Weights of a small image captioner.
Data: trained on rendered dice on a table, 145000 training examples, 11.0 epochs.
Rows from block 3 of the image encoder of a small image captioner, named by matrix and row number. Each number is 200 + 20 x the weight over its row's rms, rounded and kept within 0 to 999. All counts start at 0.
Before each channel's rows are labels from the 100 images, of 14976, where the channel reaches its highest value: "lies over" is the class under the peak. Only what is clearly more common there than usual is listed. The data: rendered dice on a table.
# conv: 3x3 conv (encoder.blocks.3.conv.weight, 192x96x3x3, each kernel summed), inputs 0-95

lies over: die with three on top
conv.15,185,172,215,180,206,210,183,237,171,204,228,187,189,206,176,215,184,172,175,189,188,211,199,188,214,223,214,211,216,228,189,189,199,206,229,205,168,228,191,189,241,199,183,184,177,206,194,207,180,212,182,200,192,200,224,209,213,221,197,216,242,179,235,215,181,228,201,212,224,208,189,238,234,183,222,175,201,218,203,172,224,177,218,165,186,183,219,145,199,170,203,205,223,226,200,204

lies over: die with four on top
conv.154,216,181,197,210,217,220,223,181,206,221,176,207,188,200,194,216,186,212,216,217,203,221,229,175,213,201,204,199,218,192,191,165,158,246,215,210,167,189,181,198,154,225,186,170,213,234,197,177,211,175,213,247,219,185,163,203,212,214,181,158,180,185,228,186,216,203,227,220,174,182,209,197,177,195,197,213,233,205,190,181,195,200,192,152,206,191,194,215,186,212,177,215,192,211,198,220

lies over: die with six on top; die with four on top
conv.137,213,227,194,211,186,145,191,197,188,228,215,175,225,218,192,159,201,184,218,205,198,182,224,181,203,190,191,203,214,191,175,200,200,218,212,198,200,208,166,210,195,219,211,209,196,207,198,210,194,177,205,196,221,209,196,228,219,223,232,160,199,180,219,192,217,242,208,247,207,238,197,176,155,197,186,184,223,207,174,207,213,203,214,206,213,171,195,211,177,214,153,223,219,237,224,209

lies over: die with one on top; die with three on top
conv.58,223,180,235,164,190,223,210,218,212,222,219,199,186,190,172,204,206,200,200,194,191,230,232,213,197,195,175,215,198,238,198,212,194,216,203,207,239,241,165,196,177,221,223,189,213,208,174,185,194,176,207,201,221,219,187,201,219,173,214,183,202,220,194,228,132,201,181,195,177,178,209,194,231,191,209,217,205,212,194,178,165,188,183,151,204,201,209,168,196,194,222,166,197,186,201,203

lies over: die with five on top; die with four on top
conv.5,177,220,210,192,229,225,186,207,181,213,196,192,237,229,208,226,205,198,221,218,201,198,195,205,172,211,190,183,216,215,243,191,252,157,214,194,169,202,211,192,225,201,161,213,212,202,213,205,214,193,189,218,215,172,193,214,203,215,202,209,215,226,181,219,213,188,207,192,255,202,203,218,210,220,187,183,179,200,189,210,202,196,184,235,191,250,209,209,225,148,231,197,220,213,198,178

lies over: die with six on top
conv.175,203,208,158,225,207,196,206,194,214,196,196,196,202,183,202,180,178,229,202,179,186,248,232,214,192,172,184,176,198,153,178,173,218,158,184,214,215,164,201,190,176,193,185,186,194,164,174,219,205,210,209,216,192,219,197,204,209,208,179,160,193,226,181,180,216,167,174,189,192,189,212,181,151,195,180,225,203,195,176,200,196,174,167,200,219,204,223,222,207,186,186,176,216,205,190,178

lies over: die with five on top
conv.168,188,178,201,209,220,209,281,190,220,168,197,184,175,219,189,223,214,192,208,196,224,213,238,203,198,198,204,212,204,187,184,210,208,196,209,195,246,198,201,211,195,191,181,201,206,178,246,217,210,200,224,227,206,210,215,211,144,181,196,191,201,196,183,202,213,174,231,233,202,206,198,180,196,188,197,245,223,207,189,190,199,217,190,182,205,166,195,225,213,149,192,208,189,218,207,219

lies over: die with six on top
conv.10,201,190,180,185,201,180,226,186,193,204,189,207,237,229,181,179,185,183,177,237,213,219,188,219,224,176,163,216,182,167,204,201,195,175,159,182,201,176,194,186,236,199,202,218,195,170,187,186,200,205,186,181,201,198,187,187,198,195,186,186,199,209,203,194,129,192,194,204,192,180,224,161,145,212,229,205,184,182,198,186,233,181,193,189,218,204,222,215,214,206,172,233,195,186,206,208

lies over: die with three on top
conv.42,215,230,213,220,193,191,191,208,182,189,189,198,205,236,193,179,182,191,189,208,212,208,182,207,189,172,206,197,180,195,163,183,141,202,229,179,171,225,218,193,233,178,195,218,186,207,172,174,207,241,182,204,188,180,231,169,226,229,201,214,209,216,212,174,160,197,194,199,206,180,189,243,218,186,196,206,209,186,173,192,205,167,190,235,194,188,217,200,180,239,192,194,233,197,209,178

lies over: die with six on top
conv.119,223,216,177,169,218,195,218,193,187,213,146,183,172,189,211,155,205,199,191,194,210,207,227,172,209,213,186,159,188,235,195,196,207,207,224,203,216,222,216,195,202,181,203,195,201,205,205,195,213,167,202,195,177,190,184,217,207,192,217,211,199,208,184,235,231,193,215,166,209,198,184,233,261,208,208,185,209,167,210,215,168,219,175,213,184,199,200,148,213,210,206,216,217,186,168,211

lies over: die with six on top; die with five on top
conv.105,186,187,169,179,215,140,217,177,194,196,203,180,199,201,188,200,207,215,179,193,205,187,151,205,192,193,192,163,189,166,192,194,219,174,186,187,210,169,188,190,201,189,203,188,202,164,183,198,172,199,200,207,163,172,188,175,189,209,160,203,189,209,186,181,184,174,206,187,193,175,177,150,127,186,184,204,179,189,191,217,210,183,198,216,197,210,185,205,200,181,173,201,216,190,189,208

lies over: die with three on top; die with six on top
conv.64,186,227,156,206,191,236,209,177,201,192,192,193,187,213,212,195,215,186,189,190,219,215,226,170,219,181,182,165,168,160,167,179,191,168,168,178,191,207,237,208,198,165,183,220,193,168,193,206,218,213,192,211,148,181,196,198,199,207,210,178,187,227,203,186,200,198,216,153,183,194,209,205,186,172,198,196,183,174,205,213,212,198,177,207,198,162,194,231,193,168,182,203,212,187,223,179

lies over: die with four on top
conv.31,212,200,203,169,177,237,191,193,189,223,216,193,188,150,181,207,183,213,209,163,194,235,199,194,191,199,204,203,202,198,198,207,218,188,200,215,200,185,178,178,163,185,200,208,196,184,192,177,171,202,184,191,215,213,204,202,201,199,171,177,223,219,210,192,170,198,174,165,189,182,179,200,217,176,193,198,199,204,178,208,136,197,213,196,201,188,208,178,207,218,212,159,215,163,127,209

lies over: die with five on top; die with four on top
conv.106,236,181,215,206,231,211,221,170,208,227,209,220,194,234,173,197,206,215,208,212,204,212,217,169,192,202,188,232,216,221,153,168,170,200,228,223,201,205,215,154,225,215,215,206,191,230,175,205,228,210,210,214,223,226,223,193,194,226,155,214,205,204,195,202,176,194,207,197,194,211,224,214,227,213,193,213,191,206,171,218,220,207,145,193,213,226,195,211,200,195,168,217,179,214,206,197

lies over: die with two on top
conv.87,199,201,194,185,148,197,220,216,220,177,192,206,216,135,172,208,175,197,197,172,209,214,202,208,186,186,218,212,172,187,198,207,205,183,210,194,211,195,204,192,175,190,206,196,216,182,198,157,203,192,192,210,197,199,189,176,246,163,210,186,192,180,185,202,196,196,192,188,220,186,142,173,200,163,176,212,200,193,214,159,166,217,185,197,212,202,217,224,212,211,192,162,206,180,160,212

lies over: die with five on top; die with six on top
conv.96,212,195,204,189,235,218,187,219,214,215,218,195,126,211,198,204,215,177,186,171,224,210,246,203,190,212,192,199,188,204,209,208,155,199,191,207,176,195,207,210,209,223,207,163,221,162,198,218,219,171,206,183,210,182,201,222,199,222,182,181,224,218,193,217,204,201,207,209,172,191,218,199,187,210,213,185,210,222,212,207,195,211,216,197,229,132,206,205,149,209,209,178,212,191,210,212

lies over: die with two on top; die with four on top
conv.11,188,209,181,215,201,154,198,202,194,208,163,204,178,159,194,212,195,219,180,176,202,203,195,200,192,199,212,175,163,209,215,211,216,202,195,185,180,180,155,217,176,220,207,191,193,195,198,183,202,173,188,209,221,213,140,209,221,182,191,182,171,192,186,187,216,179,166,208,191,191,180,203,200,157,185,205,191,198,206,179,168,211,190,164,187,185,214,171,219,202,227,137,193,212,184,214

lies over: die with six on top; die with three on top
conv.117,186,218,183,188,235,213,201,183,204,203,207,191,192,215,220,203,209,190,209,169,221,189,192,192,150,210,177,161,198,175,218,183,188,151,177,195,206,179,220,192,193,202,197,212,208,181,240,201,201,188,197,227,189,184,192,197,179,204,211,179,222,238,181,201,216,211,157,180,162,179,230,171,215,209,192,194,217,200,179,204,174,192,220,239,176,173,184,178,189,188,193,161,193,182,187,161

lies over: die with one on top
conv.179,195,195,176,197,187,198,211,184,217,212,198,193,212,141,217,187,182,194,212,156,203,199,190,192,182,190,192,185,206,188,190,205,195,218,197,196,184,211,175,193,167,168,188,183,198,175,214,181,166,187,185,183,203,188,185,201,219,183,190,142,159,175,184,199,223,193,185,168,229,204,161,210,194,185,182,193,211,184,221,177,160,231,179,176,199,181,217,190,217,200,189,174,201,154,166,213

lies over: die with two on top
conv.134,208,162,195,212,186,196,207,168,193,203,172,205,211,175,176,196,185,202,212,186,188,193,194,218,173,190,172,202,187,127,211,206,221,181,152,210,188,151,176,198,155,193,184,171,209,187,208,182,190,189,194,221,175,177,186,194,199,166,198,188,171,188,178,177,206,164,218,204,202,182,184,176,161,180,206,184,210,172,176,196,195,227,193,191,215,188,190,181,193,214,213,181,199,199,194,197

lies over: die with five on top; die with four on top
conv.146,211,201,182,188,197,175,212,239,193,198,214,189,221,183,162,162,189,211,186,199,189,211,186,182,246,223,224,229,235,200,189,170,202,204,225,216,219,184,186,181,185,196,204,226,203,210,189,188,186,243,194,179,188,254,212,215,223,202,209,226,236,144,214,213,201,211,204,227,193,212,185,191,194,209,216,202,198,252,192,201,207,174,233,194,199,189,198,173,207,211,201,200,221,220,196,185

lies over: die with two on top
conv.94,207,196,188,203,162,185,196,195,232,202,196,266,202,156,183,193,171,203,174,191,205,187,212,211,236,198,204,201,173,187,171,217,219,201,196,215,199,200,194,166,173,206,205,192,204,179,193,183,225,200,201,202,175,207,177,171,231,178,230,170,169,214,195,199,199,204,204,181,205,168,181,195,189,143,193,210,187,185,214,183,196,179,167,163,222,202,197,227,220,192,174,180,191,184,191,221